{
  "arch": "resnet",
  "dataset": "simulated grey scan slices of phantoms with and without marks",
  "train_examples": 61250,
  "image_size": 32,
  "crop_scale_min": 0.8,
  "activation": "hardswish",
  "weight_standardization": true,
  "widths": [80, 112, 176, 256],
  "optimizer": "nadamw",
  "eps": 1e-06,
  "epochs": 20.5,
  "weight_decay": 0.3
}
Rows from block 5, named by matrix and row number. Rows with one number belong to one channel. Each number is 128 + 32 x the weight over its row's rms, rounded and kept within 0 to 255. All counts start at 0.
# convs0: first 3x3 conv (model.blocks.5.convs.0.weight, 112x112x3x3, standardized in use), inputs 42-48, a 3x3 kernel for each
# convs1: second 3x3 conv (model.blocks.5.convs.1.weight, 112x112x3x3, standardized in use, transposed), outputs 42-48, a 3x3 kernel for each
convs0.5 [ 87  64 133 110 112 113 156 177 133 112 138 138 142 144 162 156 146 166 115  68  26 160 166  85 124 190 146 145  63  20 177 147  67 139 160 143 118 142 179 144 167 169 120 117 151  86 115 174  90 107 160 141 113  80  83 129 161 128 135 137 143 124 115]
convs0.6 [ 81  95 117  77 153 166 122 179 168 137 102 109 139 132 141 104 136 150 143 191 167 118 184 212  88 119 155 194 186 136 132 153 131  94  97 138  95 132 130 117 134 122 114 138 147 104 108 155 131 149 130 163 169 120  45  87  85 112 108  93  92 103 123]
convs0.7 [ 89  89 110  69 140 172 121 174 179 137 113 109 141 132 138  97 129 150 133 182 177 122 174 207  91 117 154 183 182 147 129 157 133  91 112 135 104 139 134 107 146 128 111 137 145 105 104 149 124 144 131 159 173 128  50  87  86  97 118  95  86 103 122]
convs0.8 [ 82 101  99  99 177 144 118 177 127 148 107 153 142 140 153 128 149 159 159 208 137 117 206 185  90 132 143 202 188 111 123 143 135  95 100 131 124 120 142 145 120 129 130 134 148 114 128 162 146 144 110 163 158 100  92  89 100 145 106  95 103 113 138]
convs0.9 [ 81  98 122  75 145 186 118 166 174 139 115 103 128 128 123 110 138 144 130 196 203 119 168 237  97  96 139 193 203 144 129 150 129 121  92 116  88 127 118 109 136 122 119 136 153 105 102 132 123 145 128 159 181 126  48  91  87  98 116 102  81  99 127]
convs0.10 [155 135  39 186 121  42 152  68  26 131 144 149 139 143 120 136 125 130 179 155  83 180 135 106 107  63  94 120  70 116 104  76 138  66  94 139 171 170 145 186 137 131 158 148 141 146 118  93 171  90  57 157  69  79 189 143 141 162 124 150 131 155 177]
convs0.11 [ 78 115 104  96 173 159 114 163 151 145 104 130 137 131 136 117 142 149 144 207 162 107 186 202  89  99 146 199 189 120 100 138 134  93  69 121 106 119 128 142 118 115 141 132 151 110 108 139 144 142 108 160 169 117  83  90  84 138 109  89 105 111 142]
convs0.12 [ 89  86 115  80 153 160 129 189 164 128  99 114 147 130 135  98 131 147 138 183 156 126 188 205  89 123 152 202 194 134 138 162 134  82 109 150 104 132 136 112 135 130 107 135 139 103 116 164 126 143 125 168 177 122  56  91  89 110 110  94  97 104 118]
convs0.13 [ 65  65  91  72 138 170  96 167 164 151 119 136 154 149 162 129 158 157 134 195 163 123 202 218 103 140 157 171 194 150 139 165 124 106 121 122 103 132 125 118 128 119 145 139 144  89  94 131 114 127 123 135 155 125  58  89  90 115 116  91 109 113 121]
convs0.14 [106 133 130 111 159 169 100 147 152 143 156 112 126 136 124 136 146 138  85 165 211  73 108 161 114  85  80 168 203 162 110 129 128 149  61  70  99 124 111  97 126 159 128 135 149 123 111  82 151 172 126 152 177 137  72  85  81  99 141 131  85 104 146]
convs0.15 [ 86  91 108  82 158 152 126 178 145 155 119 141 153 140 158 108 140 160 131 189 151 120 181 189  89 117 145 190 189 120 130 164 133  85 115 145 114 137 156 118 149 138 122 136 142 116 128 167 135 145 110 162 169 112  73  95  97 124 124  97 101 116 129]
convs0.16 [165 156  50 181 130  39 131  60  36 122 137 150 128 142 119 142 118 125 171 164  96 161 121 112  90  50 103  98  60 115 101  93 140  57  76 117 181 158 133 171 135 134 151 142 138 167 127  79 176 104  57 145  59  74 187 131 127 147 108 157 134 157 173]
convs0.17 [141 174 126 152 159 107  79  81  67 155 140 153 130 143 145 166 165 143 123 170 173  73  77  85 111  50  35  94 105 122  67  57 116 105  23  58 172 162 134 146 143 156 143 152 164 153 144  87 193 166  88 101 106  87 167 129 115 123 117 153 129 138 177]
convs0.18 [ 88  46  97  83 124 129 121 176 174 121  90 117 159 128 157 122 160 145 130 141 102 117 182 195 103 139 184 155 162 117 144 195 135  93 129 157 114 134 163 109 148 128 109 131 144  85  97 162 116 101 102 151 154 115  76 109 110 115 121  94 107 121 118]
convs0.19 [128  96  66 182 121  42 192  92  23 144 151 155 150 157 132 134 139 140 179 131  62 186 152  80 145  94 103 149  85 101 101  83 150  83 119 166 153 161 162 188 137 134 160 141 137 128 126 132 144  67  55 167  70  71 161 138 146 165 129 146 129 140 166]
convs0.20 [ 95  39 107 139 140  95 157 180 117 114 130 138 167 135 148 139 140 150 169 126  63 146 197 146  99 156 160 207 136  75 156 161 129  92 139 173 117 151 167 132 130 148 109 124 136  73 120 186 121  64  92 173 131  74  80 114 128 140 118 116 126 121 118]
convs0.21 [183 139  37 173 105  39 108  45  91 104 134 116 126 108 112 139 107 110 180 152  86 122 110 129  68  55 144  93  87 138  84 104 143  52  78 117 176 121 131 146 124 128 138 140 112 167 104  64 164  94  73 118  66 119 173  93 128 115 124 148 125 150 140]
convs0.22 [ 70 109 145  81 141 209  98 132 180 159 159 146 121 128 129 118 136 137 157 210 247 120 124 202 114 105 148 183 194 145  90  94 104 154  96  65 105 121 111 174 163 131 164 146 145 106 106 100 117 154 130 107 145 142  76  88  94 147 143 122 123  94 106]
convs0.23 [ 78  97 101  99 167 149 121 174 138 155 108 135 140 136 148 119 147 154 147 194 152 114 189 190  81 107 140 201 195 119 124 151 136  87  93 138 117 134 145 136 127 125 128 129 144 108 112 159 147 138 100 166 166 106  77  94  95 138 111  97 101 111 139]
convs0.24 [145 167 144  98 113 136  63  69  73 144 128 115 125 122 127 160 156 146  67 104 153  39  49  55 122 101  85  58  72 129  68  70  84 163 107  77 155 164 140 143 145 141 156 167 153 162 159 118 134 154 149  45  66 101 157 173 146 127 146 153 153 154 158]
convs0.25 [ 63 121 134  95 167 180 122 130 145 146 148 139 152 139 110 129 137 133 137 217 219 117 138 199 110  78 143 221 218 132 111 100 115 140  88  98  82 100 102 139 151 120 154 155 135 103 100 113 140 149 116 149 146 103  65  86  82 118 141 109 120 134 125]
convs0.26 [ 84  67 107  67 119 143 111 173 177 132 104 115 154 136 141 120 149 147 116 158 130 122 180 213 100 129 174 161 177 129 157 197 146  94 124 148 115 135 152 103 145 131 106 135 145 104 120 167 120 132 120 152 171 132  73 100  96 106 123  88 100 124 121]
convs0.27 [142 180 113 160 159  73 103  83  38 152 125 156 135 145 143 164 154 137 133 183 144 110 103  82 115  51  61 105  77  99  90  47 123  87  40  82 169 162 143 155 142 147 155 152 156 160 150  89 195 142  68 120  87  50 172 146 128 130 111 156 140 151 189]
convs0.28 [123 104  66 133  70  48 159  92  98 171 170 118 168 153 111 146 147 126 152 100  72 175 106  67 178 146 109 162 115 107 154 103 102 155 137  95 142 176 176 145 179 163 162 161 137 119 105  75  89  44  24 113 105 109 151 182 178 162 162 148 188 156 130]
convs0.29 [112 129 106 142 144  79 129  69 107 176 154  89 169 117  81 158 146 141 154 140  99 139 108  89 155 124 124 178 110  86 119 108 143 132 122 116 143 188 193 141 204 136 162 132 116 144 157 129 169 169 124 165 166 152 159 175 159 169 172 121 171 104  66]
convs0.30 [171 101 128 146  62 102  95  64  84 114 155 144 115 115 120 146 126 145 149  96  60 114  99  57 112 131 118  95  90 123 132  94 118 167 152 114 154 147 154 138 137 147 154 149 148 153 126 165 121  97 174  59  47 115 118 144 172 109 120 143 147 135 122]
convs0.31 [ 99 110 120 119 127 109 135 151 119 148 120  37 169 135  54 151 143 117 136  93 104 125 133 102 120 126 109 155 101  83 144 126  97 105 128 148 138 182 150 103 167 169 120 162 154 137 134 116 158 137 111 196 189 144 129 145 128 131 140 125 126 138 139]
convs0.32 [ 78  95 131 138 105  52 183 133  34 125 138 134 148 153 132 151 143 148 117  82  13 164 139  34 145 155 106 146  90  67 159  93 109 156 151 158 127 152 151 166 167 162 157 156 145  99 142 174  99  65 108 143  49  30 111 133 149 165 138 147 166 140 146]
convs0.33 [ 81 101 179  23  83 162  31  94 121 140 159 134 105 133 149 147 152 161  79  41 134  60  90  76 136 159  91  57 114 132 132 119 120 186 144 107 116 142 135 118 138 148 147 155 155 105 156 176  77 147 171  37 105 142 104 173 156  79 151 150 133 129 131]
convs0.34 [194 143  40 177 101  49  96  38 108  91 131 117 121 112 118 131 121 124 170 138  86 106  92 114  36  63 140  82 103 141  71 121 156  82 115 132 165 118 129 135 123 126 134 135 108 174 114  84 163  92 102 100  62 125 163  98 140  94 121 143 119 148 143]
convs0.35 [158  49 113 107  31 117 122 125 127 101 139 142 110 142 121 139 111 123 118  64  88 130 115 101 142 152 109 118 164 155 160 127 101 168 143 120 119 116 127 113 121 133 112 131 126 134 105 169  82  72 158  46  81 125  78 117 145  96 132 144 118 138 121]
convs0.36 [ 91  99 117 116 101 121 139  83  89 177 172 100 163 151  61 153 135  98 119  90 122 154  82  74 172 120  92 167 130 109 157  87  99 174 133 112 109 154 158 115 164 161 147 161 133 116 121 110 108 133 139  90 115 135 127 171 154 125 159 146 164 150 115]
convs0.37 [112  88  71 133  98  35 159 116  95 159 159 104 165 151  89 158 142 118 155  90  68 157 126  67 157 138 110 164 103  90 153  99  96 141 128 120 152 199 178 144 171 167 152 166 140 109 109  92 110  69  29 153 133 116 153 177 152 173 148 138 186 157 117]
convs0.38 [135 114  69 177 121  21 181 104  12 117 134 145 135 140 109 130 130 131 162 142  52 162 148  79 122  77  84 146 116 110 120  74 140  87 119 151 156 169 163 190 129 132 167 147 121 138 139 151 157  67  48 168  72  60 169 146 156 178 126 146 135 146 166]
convs0.39 [158 157 139 120 101 121 108  72 133 172 151 153 182 122 111 150 113 108 168 169 156 125 109 145 147 120 139 179 133 130 115  87 106 132 114  98 157 147 113 200 214 141 184 174 143 158 146 121 113  87  83  80  50  92 147 144  96 203 185 117 199 155  93]
convs0.40 [119 134 161 148 126 120 152  94 127 180 156 117 181 118  58 160 133 117 154 151 196 146  70 106 137 121 126 172 117 129 151  92 102 141 145 114 139 159 107 161 215 131 163 147 125 121 154 144 125 146 134 113  55  84 141 165 109 168 170 116 179 136  87]
convs0.41 [110 126 116 149 154 111 147 115  99 177 135  52 180 120  40 150 150 131 142 140 128 115 110 114 130  78  99 189 133  92 132 105 116 137 111 114 109 153 140 112 187 114 135 159 136 122 129 108 157 150 102 171 159 116 127 151 129 143 168 102 145 140 114]
convs0.42 [ 81 111  95  89 119  77  79  98  96  93 116 137 120 140 137 147 152 137 105 111  99 121 120 120 155 150 141 123 131 144 147 143 141 159 152 152  97  88  98  92 105 121 119 130 139 105 109  93 119 115  53  58  65  82 107 104 111 103 133 159 148 169 181]
convs0.43 [135 126  96 148 124  92 139 109 121 164 174 138 165 103  90 146 107 127 167 148 142 145 151 129 140 144 143 171 107  98 104  85  98 136 135 121  90 120 158 144 147  93 166 123 122 126 144 108 121 119  86 114 108 111 149 186 218 206 201 154 215 127  85]
convs0.44 [ 85 119  96  67 116  80  88 102 101  91 109 128 119 136 127 140 133 121  98 118 108 116 118 118 151 154 141 122 138 157 150 134 135 149 150 148  94  85  97  86 106 119 114 127 132 117 122  86 107  99  58  52  70  97 109 108 115 100 136 163 148 168 174]
convs0.45 [142 146 128 140 128 103 124  83 105 150 141 162 168 131 120 139  91  77 166 174 164 137 133 149 134 125 138 188 140 130 106  73  97 133 116 107 112  99  82 177 195 156 176 148 116 139 147 122 125 120  88 106  77  88 104  79  84 210 202 158 218 170 116]
convs0.46 [143 156 147 141 137 133 157 104 114 148 133 155 161 113  91 156 119 104 149 182 196 115 122 164 135 102 124 161 150 148 137  86 109 140 126 107 155 112  68 184 202 149 169 177 147 141 129 101 123 117  93 144  97 107 163  92  75 207 187 135 191 182 139]
convs0.47 [ 81 111  91  86 120  75  75 103  99  87 114 137 117 139 140 144 147 135 104 109  94 116 124 119 146 151 142 118 126 148 146 143 142 157 153 153  99  84  98  87 102 117 116 128 136 105 114  92 116 112  56  63  72  91 107 105 112 101 129 158 144 167 180]
convs0.48 [ 81 115  96  70 111  79  77  98 101  98 121 134 122 139 125 143 140 124 101 120 105 116 116 117 144 149 143 122 138 149 151 139 141 151 151 157  91  86 108  83 106 123 115 124 131 112 122  80 111  96  53  53  66  92 104 115 125  94 137 165 143 164 171]
convs0.49 [128 128 101 157 102  87 132  97  95 146 143  89 144 140  67 142 127 111 154  95 118 158  97  89 156 132 102 162 123 104 156 100  81 153 144 122 121 162 151 105 150 159 144 159 152 137 140  91 137  88  64 131 126 117 156 209 165 126 162 154 174 153 127]
convs0.50 [116 125  76  94  99  72  98  90  97 143 135 133 141 125 106 163 130  79 136 131 119 155 122 123 173 159 154 154 131 129 162 126 111 160 145 110  98 112 110 117 134 120 134 140 140 141 123  65 129 110  53  33  47  64 123 132 125 146 164 152 190 182 153]
convs0.51 [ 92 121 101  71 106  81  78  96 105 106 117 128 124 133 122 145 134 108 104 113 111 114 118 118 132 144 146 131 145 147 149 133 128 140 150 153  94  98 107  89 112 120 120 129 131 123 135  74 100  76  49  49  70 102 107 124 126 106 146 167 152 167 168]
convs0.52 [141 117  83 148 124  82 136 110 113 160 153 102 161 120  82 142 118 120 147 117  90 156 132  90 157 147 124 179 112  90 135  97 104 125 122 118 115 170 179 124 161 149 167 137 103 152 151  99 140 120  70 144 149 130 158 199 194 157 166 150 201 118  69]
convs0.53 [109 128  91 114 114  61 112  93  77 121 122 136 127 122  90 166 119  80 136 127 132 153 117 117 153 145 142 145 145 135 160 138 116 142 139 130  92  97  91 106 140 129 128 131 124 114 123  88 123 128  64  67  50  48 103 118 115 147 182 164 186 192 157]
convs0.54 [ 98 129 102 107 127  66  99 113 102  81 101 130 119 140 138 148 154 130  97  95  80 122 130 116 148 146 136  98 123 149 149 145 135 155 149 147  99  69  84  80  97 112 102 124 130  92 110  90 114 117  59  65  72  94 112 104 112 100 133 164 141 170 180]
convs0.55 [123 155 144 129 125 120 129 108  96 118 108 135 130 126  71 151 109  72 148 161 204 123 106 142 143 115 112 136 148 142 149 105 100 146 131 117 156 108  63 139 156 144 129 159 133 125 131  82 115 107  77 123 102  84 178 123  85 181 183 158 168 186 144]
convs0.56 [134 145 128 156 163 143 119  90 143 179 170 159 166  94 104 116  95 126 170 205 186 125 143 163  98 121 147 188 141 112  82  88 124 133 104  72 122 116 137 193 185 102 185 132 139 124 115  85 160 153 121 137 100  94 126 118 145 201 165 108 174 113  94]
convs0.57 [163 147 135 140  98  99 108  47 107 180 171 169 196 132 111 151 119 118 177 161 156 129  86 125 134 107 128 201 144 131 108  74 107 132 118 115 154 139 122 191 216 159 194 152 127 149 150 130 127  95  90  70  41  82 138 121 104 190 185 134 221 149  92]
convs1.5 [120 113 109 129 102 102 105 119 109 161  98  43 178 127  66 206 139  94 165 193 176 139 154 152 102 103 113 126 160 175 120 174 182 128 156 161  97 120 146  71  36  62 106  59  58 106  67 100 106 153 177 102 148 189  67 100 119  74  24  45 103  72  66]
convs1.6 [136 136 115 139 114  88 138 105 116  94  90 112 121  71  88 159  98  87 172 145 115 194 182 136 152 165 147 118 127 119 161 192 163 184 225 183  97 154 158 128 149 145 101  64  70  65  87  95  93 121 145 145 196 218 144 163 134 122  90 105 112  72 105]
convs1.7 [129 128 105 135  98  81 137 108 131  94  90 114 114  71  93 153  91  92 183 153 120 192 177 131 150 165 142 124 134 123 176 199 162 196 226 173  96 157 152 129 140 134  96  59  62  62  92  94  99 137 158 152 202 217 138 153 117 118  81 103 112  75 105]
convs1.8 [135 134 133 127 124  99 141 107  97  94  71  93 136  60  59 165 103  57 154 131 106 176 172 145 143 151 149 115 122 114 124 166 164 144 202 196 106 129 155 108 127 143 100  63  72  48  69  96  91  88 116 134 194 212 145 162 147 120  95  99 105  43  78]
convs1.9 [135 149 125 144 125  98 149 104 113  93 101 127 107  77 105 144  88  93 156 132 118 199 177 125 163 170 136 124 121 116 161 181 147 196 221 166  84 153 143 130 165 148 106  73  76  76 106 108  92 118 131 146 188 207 145 163 123 129 101 108 111  73 114]
convs1.10 [134 142 173 153 149 203 137 153 156 132 120 100 161 144 101 173 184 109 143 135 139 167 175 189 159 168 183 163 156 141 177 159 176 167 174 189 148 105  52  92  53  78 117  86  60 127 127 143 121  90 129 113  96 137 135  90  77  85  89  35 119  85  25]
convs1.11 [135 131 126 126 121  94 150 106  90  81  80 107 115  46  73 154  87  62 148 119 112 189 174 140 158 165 147 123 121 115 134 163 158 167 212 181 100 137 149 109 150 160  90  63  74  66  85 101  78  81 102 145 190 205 142 168 146 127 104 107 105  50  88]
convs1.12 [138 141 123 143 123  89 138 116 125 102  89 111 130  77  88 168 108  91 188 164 122 191 188 142 146 161 148 120 136 124 162 200 163 181 223 183 105 152 158 126 128 128 101  60  61  55  76  91 110 140 160 134 192 215 142 156 129 125  81  91 114  73  93]
convs1.13 [118 134 106 112  92  73 121  77  93  82  50  99 116  55  66 150  85  67 153 126  86 166 165 123 134 151 134  99 116  91 141 170 152 162 198 170 119 177 157 129 134 135  73  52  73  55  85  92  69 109 131 136 168 147 158 165 122 117  98 111  71  44  73]
convs1.14 [127 143 169 147 141 139 176 148 129 103 119 140  66 101 136 104  70 102 116 111 147 198 154 145 202 178 137 139 109 132 146 123 112 224 196 144  80 130 133 110 167 155 124  99  72 147 149 137  65  99  89 131 155 170 148 155 138 131 119 100 131  88  77]
convs1.15 [120 122 114 125 105  72 140 100 120  94  85 112 122  68  81 163  98  77 180 161 122 178 174 137 143 154 153 117 142 129 155 194 162 177 222 189 101 150 159 115 119 122  92  56  47  49  75 102 106 134 161 149 207 225 136 152 119 110  72  74 104  53  80]
convs1.16 [123 129 154 145 147 209 143 182 184 119 114 117 138 121  98 165 144  93 141 132 134 171 169 173 160 180 182 166 152 137 178 161 165 170 174 187 153 116  77  84  37  75 100  76  65 143 151 147 130 111 137 123 101 134 137 104 101  86 100  57 114  92  16]
convs1.17 [132 100 161 142 146 183 181 206 145 117 122 120 106 106 114 115  80  96 141 144 153 172 167 159 175 180 161 163 136 141 164 146 151 170 195 182 124 100 129  59  95 111  96 108  71 160 144 144 123 104 124 101 114 127 124 136 127 110 133  96 126  75  31]
convs1.18 [123 127 110 131 106  95 116 117 129  93  39 101 133  65  57 161 100  86 204 180 113 175 176 141 112 139 142 111 131 104 158 198 158 155 207 174 135 194 174 121  89  93  83  61  63  27  56  74 109 164 183  99 175 186 154 139 107 105  62  75 101  65  73]
convs1.19 [153 142 161 156 129 163 115 120  97 147 140  74 193 159  81 191 195 103 151 142 148 173 184 187 162 146 165 157 144 128 161 150 184 141 174 194 142  77  57 109  66  70 125  88  53  88  60 100  84  62 103  89  76 171 135  74  76  82  59  45 129  70  28]
convs1.20 [135 136 174 152 147 140 125 126 116 125  72  64 175 111  54 196 151  88 181 194 147 163 188 187 129 134 156 131 147 145 141 189 196 132 175 192 115 139 177 111 108  96 108  65  42  59  35  72 121 147 162  83 163 207 133 138 163 107  89  75 122  86  49]
convs1.21 [100 131 115 139 136 166 159 168 223 113 135 134 134 123 115 168 133 118 129 126 118 163 151 145 171 163 167 160 146 118 178 162 152 173 158 160 180 149  84 114  73  54  96  61  73 133 143 132 135 146 156 132 134 154 159 105  88 107  85  84  91  87  19]
convs1.22 [117 153  90 126 137 108 138 103 136  91  96 123  94  68 120 112  60  94  96 100 110 164 145  91 151 150 105 123 108 127 120 136 117 171 182 129  68 131 122 116 179 167 127 130 149 106 131 127  89 118 126 144 185 205 146 166 138 131 156 154 133 123 151]
convs1.23 [129 134 136 127 122  91 144 100  96  92  80 106 128  59  73 164  98  63 160 139 118 181 181 149 149 158 155 117 133 122 140 181 166 164 218 195 100 141 155 116 136 143  96  59  57  48  73 100  87  87 121 138 196 220 143 165 138 125  88  88 106  41  69]
convs1.24 [156 154 152 122 144 191 154 163 154 128 134 127 115 127 128  93 117 121 143 148 150 157 178 175 157 156 159 150 132 143 167 171 164 188 167 164 120 112 109  99 109  86  64  99  81 154 135 151 141 118 145  89 119 135 121 104  95 105  93  99  96  63  73]
convs1.25 [137 157 130 129 151 127 149 111 121  83  98 136  94  58 117 129  77  82 105  99 100 188 173 102 165 173 138 117 103 103 117 155 110 158 194 154  69 141 150 124 190 175 129 118 116 103 134 137  70  79 104 128 164 189 162 185 158 139 147 120 127  89  98]
convs1.26 [123 122 102 140 104  77 142 117 125  84  61 119 119  65  77 157  99  95 198 172 113 179 178 127 127 151 141 112 135 109 173 201 147 172 214 165 134 193 171 131 104 105  87  63  63  32  67  76 105 162 182 132 208 192 154 145 104 113  69  74  99  72  84]
convs1.27 [145 103 159 141 151 191 163 225 157 117 124 121 112 107 109 129 104  81 136 127 144 172 159 155 166 184 172 162 132 135 173 146 147 169 186 178 131  96 117  67  61 102  86  99  71 157 151 151 129 107 135 108 106 136 121 121 120 104 126 100 119  79  25]
convs1.28 [ 85  67 161 129  81 130 133 143 181 172 171 131 177 213 167 166 203 179  96 117 131 132 122 135  98  86 104 101 126 115 116 130 100 109  90 101  92  88 144 141 139 165 168 172 153  96  80  51 134 108 134 127 118 138 160 136 150 174 149 145 181 163 123]
convs1.29 [104  99 185 147 141 170 188 179 149 130 141 119 144 153 140 162 167 144  90 113 145 133 156 151 154 152 131 120 131 147 105 132 110 133 176 133  99  86 134 103 113 153 170 163 154  81  98  93 129 101 105 119 131 176 156 152 150 174 152 148 186 149 108]
convs1.30 [133 130 129 121 141 124 142 156 144 139 125 135 146 156 146 123 147 149 146 164 148 129 140 144 140 121 119 142 166 158 142 147 153 161 126 125 133 120  73 118 109  99 102 114 100 138 132 138 128 134 153 158 161 159 114  89  56 113  94  98  87  97 116]
convs1.31 [126 108 155 181 141 111 162 171 146  99 104 123 139 112 122 189 146 123 145 151 155 174 157 148 156 167 147 131 144 124 158 187 135 140 196 163  68  90 151 115 124 132 165 157 107  68  58  75  90 108 115  61 140 208 159 133 132 158 113  97 177 159  97]
convs1.32 [112 109 180 124 108 130 118 100 121 163 135  68 190 179  90 206 202 102 144 156 210 141 166 190 144 136 145 141 137 166 156 169 203 153 150 188 140  86  75  80  41  38 124 104  60  65  72  94  77 103 160 110 103 163  96  63  67  77  37  34 125 108  74]
convs1.33 [118 130 135 116 136 128 115 120 130 146 131 122 133 137 140  98 104 123 116 165 176 135 147 158 152 156 135 115 147 163 125 132 161 174 156 133 103 116 112 123 130  86 125 118  70 153 127 119 101  92 115 115 117 149 129 116  94 124  96  84  97  79 106]
convs1.34 [ 94 133 122 135 137 163 163 154 214  97 124 143 124 129 119 163 139 119 122 125 124 141 148 146 153 149 163 156 134 118 166 151 143 168 149 152 196 169 104 123  89  56 101  68  76  93 118 125 125 146 151 154 157 166 171 112  83 105  76  77  91  79  51]
convs1.35 [120 118 144  92 143 147 119 163 153 143 116 134 151 152 152 140 134 140 158 167 155 122 126 140 121 127 143 148 171 149 125 108 132 139 123 134 148 174 167 190 167 103 156 121  53 112  85 105  64  97 156 100 124 161 183 179 142 191 139  75 131  86  91]
convs1.36 [129  91 148 174 126 144 171 140 182 133 147 129 120 164 174  90 136 160  97 133 173 163 121 140 173 116 115 107 147 163 136 118 104 172 123  71  63  97 142 119 146 166 177 194 159 128 116  66 114  92 114  93 103 143 168 139 151 178 148 150 182 150 126]
convs1.37 [ 81  87 174 128 119 140 123 131 162 159 143 114 178 182 139 193 195 150 109 140 151 154 164 168 127 136 147 100 132 123 121 174 146 125 154 151  90  85 158 135 139 164 175 171 130  72  42  59  93  59 105  81 109 155 161 143 148 168 133 125 182 158 105]
convs1.38 [138 132 175 155 139 192 142 129 135 127 128  96 178 157  98 196 209 105 145 137 155 160 179 189 165 151 171 160 139 142 167 153 179 153 164 194 135  85  44  89  47  57 128 100  63  79  95 118 100  91 134 112 108 152 113  84  52  87  44  27 134 106  49]
convs1.39 [136 165 124 100 143 159  99 135 182 171 140 132 188 148 164 151 132 162 104 142 101  90 110  83  84  76 102 123 143 112  86 111  99  79  81  59 108 106 130 135 157 182 158 180 201 118 146 144 158 137 175 166 167 178 172 180 193 163 194 196 160 177 174]
convs1.40 [144 125 142 194 201 158 143 180 179 133 133 128 148 158 149 122 141 130 108 135 167 137 149 126 128 136 114 133 142 154 121 133 117 113 130  96  77  77 119 123 145 150 164 186 176 145 154 116 156 132 120 127 125 152 147 150 153 175 178 161 155 178 153]
convs1.41 [136 122 176 165 151 157 191 180 157  96 107 124 123  98 121 164 124  98 118 120 135 187 178 147 176 172 148 129 125 130 135 160 105 158 201 144  68  74 141  90 123 159 163 150 119  92 113 119  98  80  80 100 132 172 160 152 153 165 138 137 177 138 103]
convs1.42 [109  59 116  62  89 146  89 101 130 132 103 126 138 123 128 136 128 139 124  87  87 114  90 108  77  90 136 117  93  49 132 104  92 110 115 135 168 168 156 140 127 111 118 129 109  95 119 157 127 160 191 144 145 140 149 138 135 126 115  89 116 103  79]
convs1.43 [123 140 180 171 146 176 161 166 198 129 117 119 161 133 140 172 160 144 128 150 154 166 163 157 156 123 142 141 158 158 128 144 130 151 119 111  61  71 138 107 143 175 169 169 160 102 118 100 149 130 123 135 158 187 149 155 172 169 175 179 180 170 131]
convs1.44 [110  58 103  70  80 138  76 101 129 123 102 124 133 115 125 130 125 138 116  83  81 108  86 104  71  79 130 106  88  47 123  99  81  99  99 123 158 159 155 143 133 119 120 126 108 104 119 149 128 147 160 138 138 133 149 138 138 130 122 101 120 105  72]
convs1.45 [174 199 171 133 125 171 110 119 182 157 124 124 184 144 145 167 135 134 121 142 124 137 145 110  95  90 116 124 137  95 104 135 116 108 101  99  62  83 140 139 160 190 161 164 179 144 161 144 167 167 166 173 218 219 171 183 201 166 184 182 163 174 170]
convs1.46 [186 193 154 158 212 197 106 116 196 136 127 136 158 137 141 168 146 126 132 136 118 133 166 100 105 108 123 157 151 117 113 159 112  94 109 117  80 102 121 142 164 165 146 168 177 138 155 145 148 146 152 161 184 197 156 174 176 168 196 172 150 168 181]
convs1.47 [105  57 118  55  92 146  91 101 130 128  99 127 135 121 128 135 127 140 125  87  89 113  89 111  75  89 136 117  93  50 131 102  93 109 115 135 172 168 155 139 125 109 116 126 107  91 115 154 128 165 185 147 148 139 148 138 134 125 112  85 111  97  81]
convs1.48 [109  49 103  71  75 140  76 104 131 114  94 127 127 111 129 129 124 138 120  85  84 112  85 104  74  80 132 112  91  45 128  99  81 106 103 126 159 164 159 142 134 121 124 133 111 107 118 146 132 159 178 149 156 141 153 140 142 130 122 101 125 112  73]
convs1.49 [118  78 140 187 102 139 152 167 200 118 140 130 132 161 160 145 164 161 117 122 154 167 132 138 142 111 117 125 146 143 138 135  99 126 118  89  76  80 141 120 135 168 177 203 173 104  93  62 119 118 131 117 137 168 173 147 163 177 161 168 194 198 143]
convs1.50 [134 111 106 114  99 137  90  99 135 152 114 115 162 138 131 154 139 140 112  97  75 124  88  80  74  78 111  96  98  50 125 118  82 103  94 101 122 142 170 152 142 143 141 143 143 135 133 144 113 138 169 116 142 144 164 145 148 146 132 123 147 145 112]
convs1.51 [116  53  95  92  72 138  69 105 132 100  90 131 116 100 132 120 115 137 115  81  74 111  81  95  75  75 129 103  87  43 125  99  70 104  94 113 148 156 165 141 138 132 128 136 118 110 116 133 130 146 159 142 145 136 153 139 146 133 127 114 131 124  85]
convs1.52 [ 82  90 174 131 100 146 144 133 173 143 134 113 178 173 143 178 175 159 104 138 150 143 139 155 132 104 116 114 134 148 123 138 115 131 123 114  73  69 153 106 128 167 169 163 172  73  84  63 134 100 120 120 140 191 155 148 165 167 152 172 194 164 128]
convs1.53 [153 113 144 117 113 174  99 129 146 164 112 119 183 150 140 157 149 144 152 121  91 138 102 114  73  87 141 124 122  56 155 133 102 107 101 126 124 162 200 171 169 142 157 156 146 122  91 116  97 134 183 122 166 161 185 173 166 162 140 106 163 157 117]
convs1.54 [110  67 129  67 108 165 107 113 137 136 100 127 149 129 127 152 134 140 136  99  95 120  94 118  81 107 147 130 109  55 146 111 102 116 129 146 179 199 169 151 129 103 120 126 102  75  97 141 115 183 235 162 177 152 169 146 134 132 108  71 116 100  87]
convs1.55 [183 171 131 171 195 179  91 120 188 139 105 127 182 136 136 171 140 130 140 129  96 148 144  84  87  93 135 140 131  74 152 174 104  99 118 117  94 139 155 171 182 178 158 172 169 117 123 113 104 130 170 137 191 194 178 200 185 166 181 141 159 176 173]
convs1.56 [128 161 168 140 169 181 151 150 163 106 100 116 131  85 106 159  96  84 104 100 109 147 161 126 150 151 139 137 130 126 105 128 115 150 161 128  85  96 138  86 151 188 127 134 161 128 147 139 129 113  94 128 137 164 151 172 178 146 173 193 138 127 132]
convs1.57 [142 150 124 105 140 175  98 150 200 147 138 143 163 132 166 133 119 153 106 142 105  95  98  75  88  94 121 117 144 102  96 112  75  84  85  62  85 102 137 127 157 184 162 178 193 145 158 145 156 121 183 141 178 185 174 173 188 153 184 180 164 167 161]